{"crop_scale_min": 1, "decoder_block": "plain", "decoder_upsampling": "nearest_conv", "optimizer": "adamw", "batch_size": 128, "epochs": 24.3, "final_lr_fraction": 0}
Rows from block 2 of the decoder, named by matrix and row number. Each number is 200 + 20 x the weight over the matrix's rms, rounded and kept within 0 to 999. All counts start at 0.
# conv: 3x3 conv (decoder.decb.0.0.conv.weight, 128x128x3x3), inputs 60-69, a 3x3 kernel for each
conv.1,208,193,209,211,211,226,170,147,220,190,180,195,211,181,215,190,169,211,232,209,213,201,210,169,171,157,184,196,219,192,196,199,180,223,182,219,221,194,219,201,192,216,192,202,168,199,235,209,227,187,215,201,210,228,230,193,177,200,244,232,212,172,192,186,176,176,230,188,197,171,156,193,206,227,180,205,200,178,204,220,167,173,198,208,199,182,171,163,193,186
conv.2,168,211,174,195,228,214,165,219,179,210,181,241,188,235,201,170,156,199,214,219,170,162,220,220,188,207,175,212,227,206,213,197,201,226,194,177,191,189,209,238,155,206,190,174,175,203,182,193,219,212,207,177,208,183,191,205,201,213,197,199,194,217,174,211,211,209,205,190,213,211,187,219,213,222,193,178,187,196,173,188,195,185,196,203,210,197,225,197,170,207
conv.3,215,203,211,212,197,178,187,202,238,197,224,226,200,191,208,193,215,199,180,166,193,175,207,180,196,186,182,183,196,196,188,202,214,162,192,192,199,217,210,206,184,197,223,213,214,226,184,195,224,179,212,210,195,192,188,229,251,227,212,201,182,244,214,191,210,198,163,201,188,222,222,198,170,160,187,212,199,160,180,155,191,217,196,199,178,196,211,200,180,185
conv.4,200,188,192,204,184,214,251,171,215,201,173,177,247,176,209,207,250,206,188,192,220,206,187,192,204,194,218,240,199,217,218,202,228,196,186,197,176,219,184,193,196,210,212,201,178,206,170,197,226,202,197,203,200,205,178,198,206,210,228,181,172,158,209,181,193,166,171,178,199,177,229,200,196,206,208,225,186,202,191,190,218,226,178,234,187,176,204,186,179,208
conv.5,185,188,185,152,196,200,199,186,194,179,215,182,212,222,189,226,233,183,195,204,222,206,205,208,211,186,221,190,175,167,172,220,184,186,202,203,198,206,187,190,196,201,212,200,215,201,231,194,182,186,184,190,194,199,193,205,213,203,201,211,199,188,190,187,188,230,166,230,222,229,194,225,179,196,186,202,239,179,170,197,182,199,213,211,185,184,201,241,208,209
conv.6,210,212,200,185,201,222,195,271,203,204,199,179,207,225,227,181,208,180,210,203,205,185,229,174,159,194,194,201,202,190,215,174,200,192,209,199,213,180,152,193,201,181,204,210,215,182,178,197,211,244,193,211,217,181,183,213,205,214,153,189,188,204,194,185,218,199,197,170,218,198,186,232,201,189,206,203,209,183,184,214,202,202,203,195,206,196,205,215,166,171
conv.7,210,180,192,181,190,156,208,165,205,222,198,191,212,225,197,224,232,213,227,206,211,237,206,207,212,186,184,184,180,184,152,209,203,173,188,202,179,213,207,197,205,214,188,195,218,207,195,201,196,186,205,193,171,201,196,226,217,184,220,197,217,192,217,200,212,198,203,164,161,196,199,197,179,195,181,182,215,202,198,201,207,212,174,180,171,174,196,179,191,212
conv.8,180,215,184,183,197,184,187,209,190,187,209,216,229,232,224,193,181,232,204,193,212,192,191,218,194,196,225,196,191,161,190,199,170,224,177,162,195,209,210,217,208,188,198,231,216,214,180,220,221,201,217,211,175,198,229,223,234,192,203,219,205,203,198,187,212,239,205,223,243,219,215,213,205,208,240,174,183,176,200,193,191,209,221,218,199,217,211,210,215,202
conv.9,179,230,167,182,249,137,189,219,148,173,203,178,178,211,186,210,210,173,210,172,216,183,222,218,213,214,207,215,173,172,194,159,162,205,170,168,201,200,182,207,196,184,206,183,168,193,189,193,182,182,163,204,191,168,201,203,208,204,162,203,211,197,245,194,182,202,209,205,215,204,193,227,219,213,197,198,216,207,215,190,169,190,188,167,204,171,187,223,161,185
conv.10,187,218,207,197,222,172,200,233,195,210,210,206,203,220,196,203,204,215,210,208,223,232,169,152,202,192,193,199,198,180,172,196,188,213,206,211,205,201,183,182,200,179,216,195,179,239,193,213,218,188,210,228,190,184,201,208,176,182,219,162,223,219,170,226,167,226,212,222,172,183,170,214,191,219,168,210,195,159,184,211,171,206,207,197,224,193,184,216,232,186
conv.11,189,211,181,207,207,237,234,157,216,204,196,187,247,182,208,174,227,173,192,212,197,168,202,200,193,157,216,199,203,173,204,229,201,213,220,219,152,198,197,187,174,187,220,188,221,194,198,206,189,195,177,213,185,206,166,184,166,191,206,197,166,205,178,194,199,201,201,218,229,210,221,181,215,244,231,187,163,177,203,189,193,213,199,228,213,205,185,210,208,239
conv.12,201,218,210,157,211,164,165,170,163,189,222,200,187,208,205,195,226,212,215,211,204,227,201,208,220,192,194,163,170,168,192,189,200,162,160,193,210,181,204,230,191,226,211,193,194,193,205,204,202,188,225,179,186,175,193,193,164,202,171,182,214,195,191,193,188,188,215,178,208,174,173,187,188,205,159,168,215,170,205,206,190,227,206,224,211,169,228,200,179,179
conv.13,173,208,200,180,249,171,204,173,204,208,190,187,170,217,151,198,147,212,194,227,207,164,209,188,180,205,191,196,200,216,215,207,203,244,203,186,190,204,183,189,178,224,180,188,213,214,215,181,231,202,199,196,218,194,238,168,203,188,216,177,210,185,231,188,187,210,208,176,205,173,199,217,212,242,206,179,181,232,203,185,189,185,230,179,235,191,192,179,200,193
conv.14,214,213,197,172,237,177,214,207,193,237,162,197,199,224,207,185,190,206,215,211,204,212,210,198,228,190,223,201,204,209,180,198,218,201,191,200,170,177,185,199,234,180,207,157,197,188,242,192,193,230,190,200,190,221,193,176,167,182,174,203,248,193,212,215,196,216,183,161,206,213,176,226,211,234,175,171,189,184,223,189,173,216,225,222,180,205,158,202,180,214
conv.15,184,232,208,204,215,204,148,229,192,238,221,183,189,196,214,219,211,174,207,192,238,218,235,210,225,208,217,199,216,160,168,167,139,179,173,154,196,200,202,208,216,211,206,183,181,165,190,198,190,211,183,207,203,232,204,200,214,195,186,205,178,220,220,193,192,186,186,186,208,196,198,193,196,211,188,214,220,186,166,204,169,186,195,175,202,155,190,197,161,176
conv.16,223,198,175,219,180,224,206,180,228,187,200,203,201,173,201,195,203,203,212,205,201,196,208,191,205,223,212,194,226,217,207,196,186,207,220,206,194,186,149,160,208,193,188,181,183,198,206,228,155,206,199,166,204,188,176,198,173,193,195,208,152,204,227,181,191,193,222,161,185,232,215,220,206,182,222,179,200,223,200,215,223,195,193,192,173,181,167,186,222,202
conv.17,148,236,200,181,205,171,175,223,177,222,194,202,166,219,199,209,190,177,200,198,158,180,227,235,211,216,199,211,190,224,227,215,230,212,195,210,190,191,161,229,176,208,207,222,186,209,229,198,228,182,246,188,214,210,186,201,221,202,195,204,205,225,231,194,208,192,195,222,206,188,198,203,201,183,177,172,196,205,218,178,180,219,206,191,199,181,194,219,222,200
conv.18,214,200,225,256,188,195,194,215,216,214,177,184,198,189,197,217,228,219,192,184,206,188,230,176,178,174,219,206,208,208,200,195,167,209,225,205,207,227,229,195,189,214,179,193,208,214,220,215,199,209,220,191,212,214,177,214,213,192,192,182,193,220,209,201,208,219,161,152,187,168,178,189,195,191,204,191,230,169,181,213,223,196,193,238,202,176,190,214,167,200
conv.19,190,190,225,217,179,224,190,200,236,183,181,194,256,182,205,184,200,203,201,228,221,203,182,216,213,190,193,199,180,185,220,216,208,206,200,222,199,180,211,194,191,193,224,212,243,224,218,189,209,202,220,153,184,170,170,203,196,199,202,241,196,221,188,183,200,190,170,240,192,198,195,208,164,201,220,210,156,190,194,215,192,189,196,184,201,212,204,222,201,191
conv.20,204,186,209,204,195,199,189,157,195,198,205,201,192,201,168,215,181,209,191,191,223,216,172,179,233,197,197,229,194,214,206,184,201,182,203,204,206,181,219,195,217,163,196,211,202,196,204,189,181,175,201,173,189,208,211,171,184,205,205,183,207,175,187,223,166,181,183,209,192,219,197,187,187,175,208,179,174,197,193,208,175,193,212,172,227,206,197,227,233,204
conv.21,167,172,207,162,203,191,174,195,207,183,182,162,216,214,223,199,182,218,241,242,212,212,163,201,233,198,208,210,208,200,176,216,215,215,204,200,184,192,206,196,227,194,204,206,180,218,209,221,179,191,171,204,205,209,199,186,195,177,192,206,193,206,188,205,199,207,222,249,211,183,226,210,185,238,212,207,209,229,211,223,190,237,210,185,219,203,193,215,213,227
conv.22,225,218,204,172,228,202,201,189,201,182,204,190,192,205,192,170,252,197,203,216,217,230,211,210,183,216,216,174,200,195,182,208,171,184,214,203,199,196,213,183,167,185,219,185,191,211,191,211,163,202,200,207,164,225,186,206,208,212,199,218,223,198,239,227,213,178,201,197,194,207,195,202,195,225,179,214,228,201,204,231,193,193,177,156,191,179,190,238,206,216
conv.23,178,178,193,176,211,210,174,202,206,190,200,182,218,173,236,170,200,196,203,188,203,164,184,205,208,197,185,177,211,185,172,184,198,214,231,198,204,206,218,174,190,205,217,190,233,192,173,210,186,205,213,186,183,224,205,228,190,199,153,232,187,230,169,219,226,213,193,209,187,243,211,206,188,193,205,212,219,189,229,193,201,183,191,188,197,201,236,186,203,223
conv.24,184,215,158,211,208,219,195,215,176,179,181,205,219,175,177,180,204,188,193,198,201,157,195,189,188,184,193,199,202,210,195,209,226,196,197,185,210,184,203,244,202,191,170,188,212,200,179,234,202,208,206,214,185,208,200,223,181,178,226,217,216,200,189,188,184,204,186,183,194,193,179,194,174,208,229,176,163,193,203,198,200,185,176,207,212,187,200,174,197,211
conv.25,210,212,171,198,205,174,202,200,145,217,204,184,202,215,207,182,182,173,205,226,223,216,229,186,183,204,229,190,194,203,218,196,200,209,180,181,215,285,205,183,224,220,218,217,223,231,192,206,227,155,231,226,208,199,198,203,191,229,195,228,213,203,182,194,236,201,190,212,189,200,246,230,228,182,200,206,184,169,203,192,191,207,191,215,244,209,209,198,174,188
conv.26,206,188,189,200,159,173,184,143,214,188,238,181,223,171,201,209,172,210,204,210,208,233,201,193,198,196,163,219,206,213,157,232,232,226,174,244,208,204,216,191,228,172,226,198,208,192,218,214,178,212,209,237,202,193,195,173,214,224,184,184,183,194,214,196,238,187,212,253,198,193,203,178,193,199,201,211,230,250,204,208,168,203,183,171,167,225,176,196,222,185
conv.27,211,216,208,191,217,226,203,251,186,219,204,234,231,214,186,230,222,205,215,198,202,200,202,161,190,197,180,175,213,196,222,191,210,191,204,207,200,217,240,229,235,203,213,214,222,206,199,202,177,208,171,195,192,201,238,188,231,202,201,184,225,198,215,191,227,247,214,174,217,199,206,224,190,178,219,203,192,213,215,187,216,202,199,206,217,214,188,172,215,188
conv.28,162,164,169,206,213,156,210,204,166,203,190,194,212,205,181,195,199,163,220,183,207,214,235,198,221,202,211,221,222,193,208,226,177,197,209,203,188,187,200,195,161,209,162,168,207,151,157,214,211,185,212,202,210,216,178,199,210,174,188,183,179,195,217,195,183,244,183,221,191,153,203,209,207,206,188,175,198,194,212,205,207,182,224,193,225,158,220,194,179,193
conv.29,231,196,181,215,202,168,238,192,209,166,214,191,201,219,199,188,215,190,198,210,218,180,206,210,201,220,191,200,197,171,194,204,205,172,181,187,219,206,169,196,213,226,216,229,216,211,173,222,215,221,207,193,211,196,260,218,235,244,244,193,257,213,192,190,234,187,212,233,164,182,195,202,199,179,207,202,176,222,218,174,215,215,207,202,182,167,189,192,203,238
conv.30,210,207,200,184,197,194,196,185,191,211,194,184,217,205,217,199,229,212,199,197,205,222,174,219,200,198,214,177,203,195,195,217,185,179,225,198,191,200,222,173,181,209,193,194,222,177,188,181,171,235,184,177,168,198,173,217,196,188,173,171,170,197,171,216,211,203,247,185,228,219,218,195,199,204,181,180,207,172,187,224,199,203,185,177,184,219,215,161,198,220
conv.31,188,184,189,223,211,233,190,192,208,165,187,171,175,168,207,190,176,209,215,233,208,205,221,215,243,212,224,190,210,201,205,203,194,202,184,186,220,181,197,218,134,210,143,190,158,204,206,207,203,192,250,159,254,210,206,198,197,206,166,227,170,231,226,171,216,204,217,162,195,205,178,205,185,213,157,217,213,197,165,204,177,200,187,203,167,172,225,204,186,209
conv.32,229,214,177,205,206,224,216,222,180,205,231,200,179,220,149,180,206,172,232,238,206,212,182,197,230,207,215,168,182,161,184,197,175,133,158,187,198,192,192,173,209,212,175,194,173,209,196,207,223,201,183,224,230,198,199,185,214,207,197,203,202,192,171,215,201,229,209,194,192,186,187,240,223,203,181,204,239,210,170,167,186,209,167,216,223,200,248,212,234,211
conv.33,183,222,211,212,221,191,186,182,201,179,216,183,225,216,168,175,182,220,208,192,212,218,182,207,208,189,217,215,192,203,172,241,191,184,184,204,200,176,218,200,221,179,214,160,217,187,234,193,238,189,199,182,192,193,168,184,197,206,177,201,220,189,173,196,172,181,199,214,169,196,208,229,193,188,200,237,171,209,192,223,185,202,189,214,205,204,198,218,216,218
conv.34,236,144,219,167,178,183,248,131,186,197,182,170,218,161,193,217,157,223,216,223,237,202,202,211,209,204,213,257,222,174,193,225,224,242,195,205,183,190,218,146,215,181,203,186,197,168,221,205,212,197,169,198,181,217,210,161,175,158,209,211,200,125,213,213,173,202,215,227,192,198,198,196,197,228,208,187,204,184,194,221,191,175,196,175,217,233,182,154,212,184
conv.35,217,214,203,199,186,220,216,209,193,192,216,222,166,208,170,182,177,206,198,207,185,197,172,212,194,232,215,219,165,207,234,213,206,176,237,196,204,201,164,204,178,189,187,182,216,174,207,199,227,197,199,213,156,182,177,210,208,199,223,195,232,210,202,190,188,216,199,196,184,218,217,207,211,130,245,228,193,195,153,200,188,237,200,218,193,189,217,238,214,211
conv.36,199,242,186,167,188,177,199,251,198,173,234,182,176,208,158,181,234,162,178,185,227,199,184,195,189,203,223,164,209,195,216,222,209,196,213,166,201,194,181,237,180,215,195,193,200,203,190,203,217,165,188,213,197,201,174,183,187,213,221,184,182,213,150,190,217,226,235,215,222,221,211,216,198,173,224,175,200,184,171,187,179,202,168,200,207,197,232,215,211,184
conv.37,188,204,208,179,234,170,170,175,181,222,201,229,210,260,185,198,203,204,198,220,210,193,175,183,215,198,191,182,194,179,160,219,192,211,203,179,199,155,213,193,209,187,243,209,180,192,213,176,215,201,186,206,173,197,213,185,193,187,169,182,199,199,193,207,169,215,188,216,204,225,186,220,172,239,201,184,174,196,186,186,196,155,202,195,187,211,154,200,218,179
conv.38,179,197,156,234,209,227,186,192,207,188,223,176,222,202,209,188,221,187,207,200,177,224,200,191,201,222,223,159,186,182,174,187,170,157,166,176,201,207,210,205,202,209,182,186,205,189,179,180,187,192,176,196,192,210,196,220,170,196,212,168,196,189,196,240,202,205,206,203,196,231,195,214,162,181,174,197,203,194,190,198,186,204,204,234,194,166,175,193,141,170
conv.39,218,203,206,201,208,202,167,169,199,174,207,191,207,214,177,201,189,173,219,196,233,217,206,206,200,223,219,184,183,194,180,189,218,165,187,197,231,188,245,207,188,223,206,185,242,194,162,220,207,199,217,201,184,214,195,238,206,179,180,231,203,249,215,207,169,201,215,179,176,215,169,221,194,205,194,190,184,219,189,213,221,193,174,191,206,208,223,178,202,213
conv.40,189,224,188,164,257,171,168,220,214,169,226,226,171,222,183,236,177,196,184,174,182,181,199,193,185,199,161,193,229,184,189,208,179,183,210,217,225,191,217,198,198,169,192,208,182,178,220,169,228,192,185,181,206,170,214,203,184,221,211,174,180,246,182,204,179,187,182,228,174,222,195,219,191,189,199,174,182,186,188,216,156,199,221,200,212,187,185,189,210,181
conv.41,200,192,183,200,202,201,221,200,202,197,188,198,204,173,173,211,214,203,207,219,254,199,225,217,216,220,240,205,185,211,187,187,170,220,170,183,163,217,203,208,229,178,181,174,185,231,221,220,201,218,215,210,210,196,206,216,233,169,212,216,204,198,208,175,204,168,201,230,203,217,232,204,235,206,181,189,171,194,204,199,172,190,192,202,221,194,177,217,189,222
conv.42,180,208,204,174,208,169,214,191,197,183,210,188,206,208,137,213,164,177,208,203,221,213,184,220,197,190,199,193,164,184,191,190,208,171,199,183,189,196,184,180,189,186,195,237,192,209,197,195,189,194,200,210,186,221,206,200,192,187,200,204,202,177,210,209,205,222,189,229,227,201,247,233,160,221,195,197,222,230,236,163,168,201,206,216,203,200,182,194,243,194
conv.43,200,197,187,185,201,196,224,198,179,183,217,179,222,180,197,195,234,211,204,207,209,212,221,179,211,223,207,196,187,227,196,169,191,200,206,205,185,198,206,220,219,188,202,193,212,228,194,229,178,215,207,219,202,232,211,202,171,186,212,215,175,175,209,210,226,194,198,193,213,210,191,207,207,227,200,215,208,164,214,208,217,191,171,170,184,215,176,214,179,202
conv.44,185,202,199,222,224,207,217,185,214,192,204,214,240,210,217,223,187,189,195,196,197,171,174,189,183,201,207,221,201,194,191,203,214,204,180,204,206,210,177,194,225,174,200,207,196,202,213,214,230,201,208,195,205,192,218,188,173,204,222,211,177,224,181,203,152,173,181,228,192,195,157,193,180,209,196,169,166,197,170,222,186,171,203,208,201,186,190,189,184,211
conv.45,188,208,242,161,251,181,154,192,213,244,201,240,134,224,167,231,141,230,231,151,204,184,212,206,218,208,206,224,198,183,213,206,211,169,205,208,227,184,201,187,204,204,232,187,180,202,172,162,213,184,232,178,219,160,206,168,207,202,208,197,190,223,203,224,189,186,219,202,181,220,198,194,232,223,189,194,208,172,191,209,142,187,217,180,203,196,179,227,211,199
conv.46,217,211,193,200,215,223,235,176,185,208,214,196,206,185,237,232,210,231,200,195,199,203,194,208,178,192,214,178,230,215,194,168,213,201,187,203,200,175,171,213,203,211,193,207,204,179,184,219,207,209,179,212,183,208,209,193,190,183,187,223,215,172,204,191,183,145,194,197,184,154,186,188,210,200,216,180,165,194,186,174,198,151,167,199,195,190,203,192,166,215
conv.47,219,210,185,202,208,184,179,208,165,244,189,203,238,196,197,269,232,189,215,189,195,183,188,212,191,204,185,162,214,212,180,197,177,170,197,197,194,183,209,182,196,194,215,158,195,185,176,200,194,176,207,196,178,198,218,208,194,174,222,213,195,186,215,218,185,176,183,203,210,201,180,184,204,187,177,204,208,203,211,186,212,198,183,195,178,183,185,195,193,182
conv.48,170,240,209,208,218,205,171,256,157,213,195,232,155,229,182,190,168,181,232,172,193,186,210,199,185,213,205,189,158,203,176,213,210,225,203,217,223,188,181,238,202,192,211,203,186,194,207,231,229,190,212,195,205,180,226,185,181,213,214,199,183,235,205,201,202,230,215,233,193,175,207,196,185,189,223,190,163,219,187,183,188,190,205,207,225,199,209,186,186,188
conv.49,235,196,191,212,243,184,175,207,165,174,200,211,177,214,206,210,189,170,202,212,226,208,188,190,198,205,185,223,198,197,256,212,212,218,212,218,201,211,200,205,208,201,196,210,194,223,235,221,237,238,185,207,221,210,207,148,183,223,189,210,213,186,195,203,186,217,211,198,214,148,179,178,253,192,209,225,190,222,214,219,225,208,214,180,222,214,186,203,217,242
conv.50,227,197,193,227,203,254,219,214,215,260,195,244,247,228,210,221,218,221,188,180,164,211,167,198,213,187,190,202,187,193,224,214,220,207,216,179,199,226,187,195,223,202,239,221,213,210,175,183,211,171,166,175,160,169,180,244,184,207,180,219,213,226,191,222,228,184,204,200,184,213,198,207,157,187,214,212,210,191,191,197,202,224,192,195,207,178,207,202,205,196
conv.51,204,198,171,175,195,225,230,205,217,151,225,188,273,179,234,180,195,231,197,205,218,212,162,217,196,186,221,211,194,198,199,180,229,208,189,188,205,177,192,194,185,175,229,171,202,216,185,170,196,202,185,189,179,213,190,224,219,208,179,227,214,193,177,194,168,184,157,214,207,217,183,200,179,192,206,222,188,206,189,227,158,209,202,194,184,202,185,194,211,196
conv.52,217,194,220,193,180,197,199,197,194,228,206,196,215,204,216,203,193,196,240,210,191,189,229,204,201,187,172,177,202,205,195,227,208,197,197,212,217,200,215,200,213,206,225,194,229,240,222,211,210,190,207,218,198,227,166,207,180,177,181,214,213,220,197,189,209,225,187,183,203,204,194,192,184,177,188,196,187,222,196,182,203,192,178,201,201,237,190,235,211,220
conv.53,199,187,191,136,188,178,223,174,189,178,172,202,203,171,203,221,204,199,200,201,170,184,171,191,206,183,194,207,188,212,198,205,231,207,169,230,203,192,209,187,218,190,218,219,213,190,195,209,131,185,186,187,187,211,235,195,210,232,213,218,196,198,257,196,190,196,215,203,198,203,214,218,155,142,210,155,175,190,176,183,196,222,187,203,214,182,187,209,231,221
conv.54,208,165,177,226,170,202,203,173,204,205,209,189,192,223,217,182,184,205,186,200,194,184,234,211,225,214,210,208,193,209,209,205,194,216,192,219,205,217,203,239,194,235,198,210,205,156,170,181,187,170,209,187,198,180,195,197,215,207,202,215,199,241,193,154,186,199,182,223,183,178,191,215,204,196,179,196,214,220,184,196,215,155,194,195,214,179,196,172,181,215
conv.55,227,207,197,177,202,194,215,140,204,175,232,198,202,219,204,229,206,220,218,168,225,232,183,225,207,178,221,207,235,195,179,205,210,184,179,167,213,146,208,210,202,178,200,185,167,182,210,184,199,181,190,217,213,178,198,186,154,183,210,189,153,151,145,207,159,182,213,196,179,211,178,204,200,221,193,186,205,189,216,217,173,172,186,194,177,188,184,182,180,194
conv.56,187,207,183,206,182,220,163,229,179,233,234,205,183,178,211,193,175,198,183,201,198,192,208,208,210,201,210,211,192,194,227,223,235,218,186,199,176,206,173,241,174,230,169,234,167,199,178,236,234,196,234,216,210,205,180,213,211,195,190,208,191,252,225,189,227,222,216,193,202,199,233,182,196,184,189,198,183,211,233,199,202,216,166,194,190,170,154,213,216,208
conv.57,217,180,195,211,175,211,204,203,185,187,186,228,216,160,215,246,177,208,184,247,181,201,201,209,174,208,194,244,199,212,224,220,207,257,214,205,169,198,197,178,231,219,172,258,218,204,225,210,188,233,209,226,223,205,194,212,159,233,171,203,193,244,206,184,208,205,193,214,194,158,213,163,198,185,244,178,189,195,204,188,216,189,191,214,186,192,181,181,201,202
conv.58,174,229,134,185,274,189,199,227,166,210,242,189,203,213,190,174,210,141,201,174,215,198,174,222,206,218,234,185,226,205,193,221,185,207,192,179,180,179,196,217,179,186,208,183,174,201,207,210,174,178,217,194,203,172,212,187,234,180,191,190,217,181,200,203,154,200,214,208,187,210,204,201,203,189,177,206,197,184,187,240,181,214,215,224,201,178,209,214,184,192
conv.59,206,206,206,192,200,210,212,181,195,182,229,182,246,200,210,202,209,179,205,201,210,228,145,167,203,198,173,178,176,187,175,227,220,189,204,213,189,185,217,206,210,214,200,212,208,215,208,207,214,195,182,224,196,207,209,214,172,219,210,230,196,192,181,199,205,233,197,239,206,231,181,197,198,185,208,219,188,189,197,213,212,227,203,215,209,194,178,219,221,218
conv.60,194,216,196,175,222,190,176,215,188,173,220,209,184,218,189,188,235,220,208,209,196,229,226,205,224,193,206,173,191,164,188,193,169,172,189,171,222,195,185,192,198,210,210,189,226,219,202,192,224,219,195,206,251,220,204,173,186,215,204,178,216,198,205,214,179,214,155,191,201,195,215,209,197,214,204,219,212,168,215,233,185,197,227,234,235,217,217,197,236,206
conv.61,204,207,219,213,221,213,242,209,207,197,206,200,239,218,211,230,215,205,204,192,188,198,181,182,221,205,194,216,183,218,181,176,161,174,176,159,197,175,175,202,191,183,197,183,186,189,212,186,201,186,222,201,196,183,182,200,207,220,182,193,164,198,211,183,218,161,197,209,199,202,230,188,179,197,229,209,220,160,187,205,197,194,215,170,180,196,198,226,186,205
conv.62,211,222,197,215,178,181,193,202,204,227,236,212,181,232,229,192,205,207,218,205,226,204,195,197,228,241,223,210,173,191,186,188,150,186,196,186,196,189,203,193,224,207,191,200,193,230,175,215,230,233,211,230,204,184,218,206,193,217,208,177,207,234,210,192,172,177,205,179,171,211,204,217,167,183,220,200,176,203,181,175,183,195,203,186,227,192,184,254,212,210
conv.63,236,204,192,202,213,195,184,184,176,160,188,237,163,201,210,177,206,232,220,236,205,191,229,203,226,196,197,193,171,191,174,197,189,168,209,188,227,194,212,206,166,211,162,203,205,214,210,180,176,220,201,210,213,201,191,194,189,184,223,196,212,207,229,195,198,244,214,208,212,179,173,205,202,171,194,186,202,169,178,198,209,202,221,221,228,222,192,197,225,221
conv.64,198,204,188,190,213,171,196,194,229,224,193,191,179,213,221,172,222,214,206,142,188,202,196,196,199,169,190,204,231,204,212,200,184,178,183,211,230,198,185,177,224,189,224,212,224,199,178,185,202,204,190,205,196,200,214,222,214,197,210,169,188,221,223,211,181,227,202,194,179,196,196,195,234,195,189,172,173,186,207,190,231,203,223,200,190,169,180,184,207,209
conv.65,174,170,200,134,181,207,198,187,200,188,218,195,182,189,171,192,248,187,191,172,197,189,152,164,171,166,185,199,225,194,235,199,192,222,201,198,202,205,182,195,201,171,227,221,211,190,189,185,183,204,168,196,226,188,216,227,202,209,202,235,215,191,206,209,182,201,194,190,220,195,181,214,181,203,203,195,216,166,204,202,210,189,176,208,206,194,190,200,181,217
conv.66,231,189,191,122,192,204,217,174,229,203,227,217,247,172,211,215,203,211,169,218,192,216,194,237,178,232,141,216,183,198,168,178,175,189,181,201,184,173,202,188,214,176,196,231,203,189,183,178,150,188,181,182,187,172,173,166,223,203,207,202,199,192,190,209,214,227,207,202,174,207,218,180,190,142,213,212,206,212,204,202,200,232,180,207,182,211,217,223,214,210
conv.67,158,241,178,189,220,202,170,256,176,199,188,199,163,211,181,194,169,163,218,212,194,184,236,201,198,212,196,185,201,184,203,218,186,206,205,208,207,180,196,217,161,207,173,174,196,186,161,219,221,199,212,199,179,215,189,214,214,224,235,206,190,236,241,201,215,223,220,176,242,190,218,192,193,190,171,157,232,153,198,165,222,230,152,194,211,176,212,193,197,174
conv.68,249,179,216,222,188,185,236,156,199,211,208,173,194,196,192,193,198,187,214,217,205,201,200,209,205,160,177,195,216,195,221,220,215,207,229,209,203,190,234,185,188,230,210,197,214,220,204,198,193,235,196,220,212,165,200,200,218,192,205,194,179,220,185,185,206,247,208,208,197,225,197,210,180,200,190,175,172,160,202,211,196,223,191,196,179,196,198,216,179,174
conv.69,186,204,213,227,234,186,175,244,201,174,207,231,168,268,182,152,200,183,226,189,191,156,205,190,199,195,213,186,199,157,206,204,210,193,207,199,206,205,175,225,190,205,170,201,204,206,199,202,224,237,190,202,211,189,174,175,180,193,184,204,193,215,190,204,185,187,229,158,203,184,176,231,212,191,181,193,203,190,191,182,204,204,239,204,227,170,215,202,192,206
conv.70,215,236,201,203,220,200,205,229,194,215,243,210,245,189,199,224,220,163,177,209,218,190,196,184,206,204,211,168,179,164,182,192,176,151,186,205,184,188,190,195,172,180,216,183,207,199,161,210,180,167,182,200,157,208,201,208,214,199,193,224,193,187,176,182,208,190,201,187,240,210,199,199,238,218,207,209,210,199,208,209,202,185,202,202,170,190,195,190,190,175
conv.71,182,191,149,195,242,154,202,195,188,203,176,205,181,223,201,223,142,188,225,206,187,175,195,185,206,192,219,211,246,183,204,228,230,207,223,200,170,195,190,181,188,194,193,200,209,190,213,195,200,191,212,224,171,200,181,199,208,211,143,207,198,199,218,207,201,235,207,187,210,194,177,189,217,223,211,148,206,205,204,198,210,162,195,189,171,209,177,138,183,190
conv.72,182,209,192,192,212,205,153,186,188,204,209,193,208,216,192,223,202,200,202,227,212,173,204,208,221,209,229,183,200,194,228,187,239,242,197,199,207,201,200,189,194,230,181,190,188,244,213,224,166,220,225,178,172,245,202,174,214,203,233,218,245,198,193,164,206,180,234,196,205,189,189,221,222,200,185,158,198,154,225,164,221,187,206,222,182,230,181,179,218,203
conv.73,196,224,211,244,203,184,194,198,187,164,201,208,208,200,215,213,184,222,190,203,219,228,164,213,177,174,203,200,205,196,212,203,189,190,224,194,177,216,190,190,186,160,243,201,218,177,198,187,196,178,197,193,188,223,193,189,187,200,189,234,195,176,186,204,172,187,176,225,222,235,194,183,180,239,216,213,183,175,205,215,213,185,178,236,185,207,178,208,170,203
conv.74,196,207,202,196,219,194,213,150,212,187,220,204,240,184,218,237,230,206,219,190,206,220,168,193,217,237,190,194,173,180,184,213,196,206,200,208,182,187,193,170,209,181,210,184,183,190,202,199,208,164,191,222,185,226,214,184,152,188,236,198,178,181,239,212,157,193,185,229,198,178,204,197,192,219,221,186,186,204,220,232,183,152,196,216,187,225,196,190,189,199
conv.75,202,185,235,205,198,178,218,208,216,201,183,172,222,204,170,214,183,191,175,164,185,165,149,214,171,205,226,208,223,205,213,205,193,177,208,201,222,177,202,200,183,200,256,195,201,183,205,174,166,180,182,194,215,170,186,193,231,195,217,183,216,222,203,207,190,185,202,223,200,210,209,176,167,185,198,213,202,198,171,201,201,163,200,164,193,153,186,189,174,184
conv.76,213,220,191,180,226,181,190,233,204,169,231,178,212,239,219,196,229,229,229,194,205,212,215,203,194,203,204,179,187,156,152,139,208,158,181,180,205,226,196,234,217,200,197,179,213,211,190,211,230,185,196,240,208,220,235,202,182,228,205,167,216,220,173,190,177,165,212,214,186,206,186,213,216,181,190,214,159,183,217,182,184,193,216,209,211,232,221,178,193,213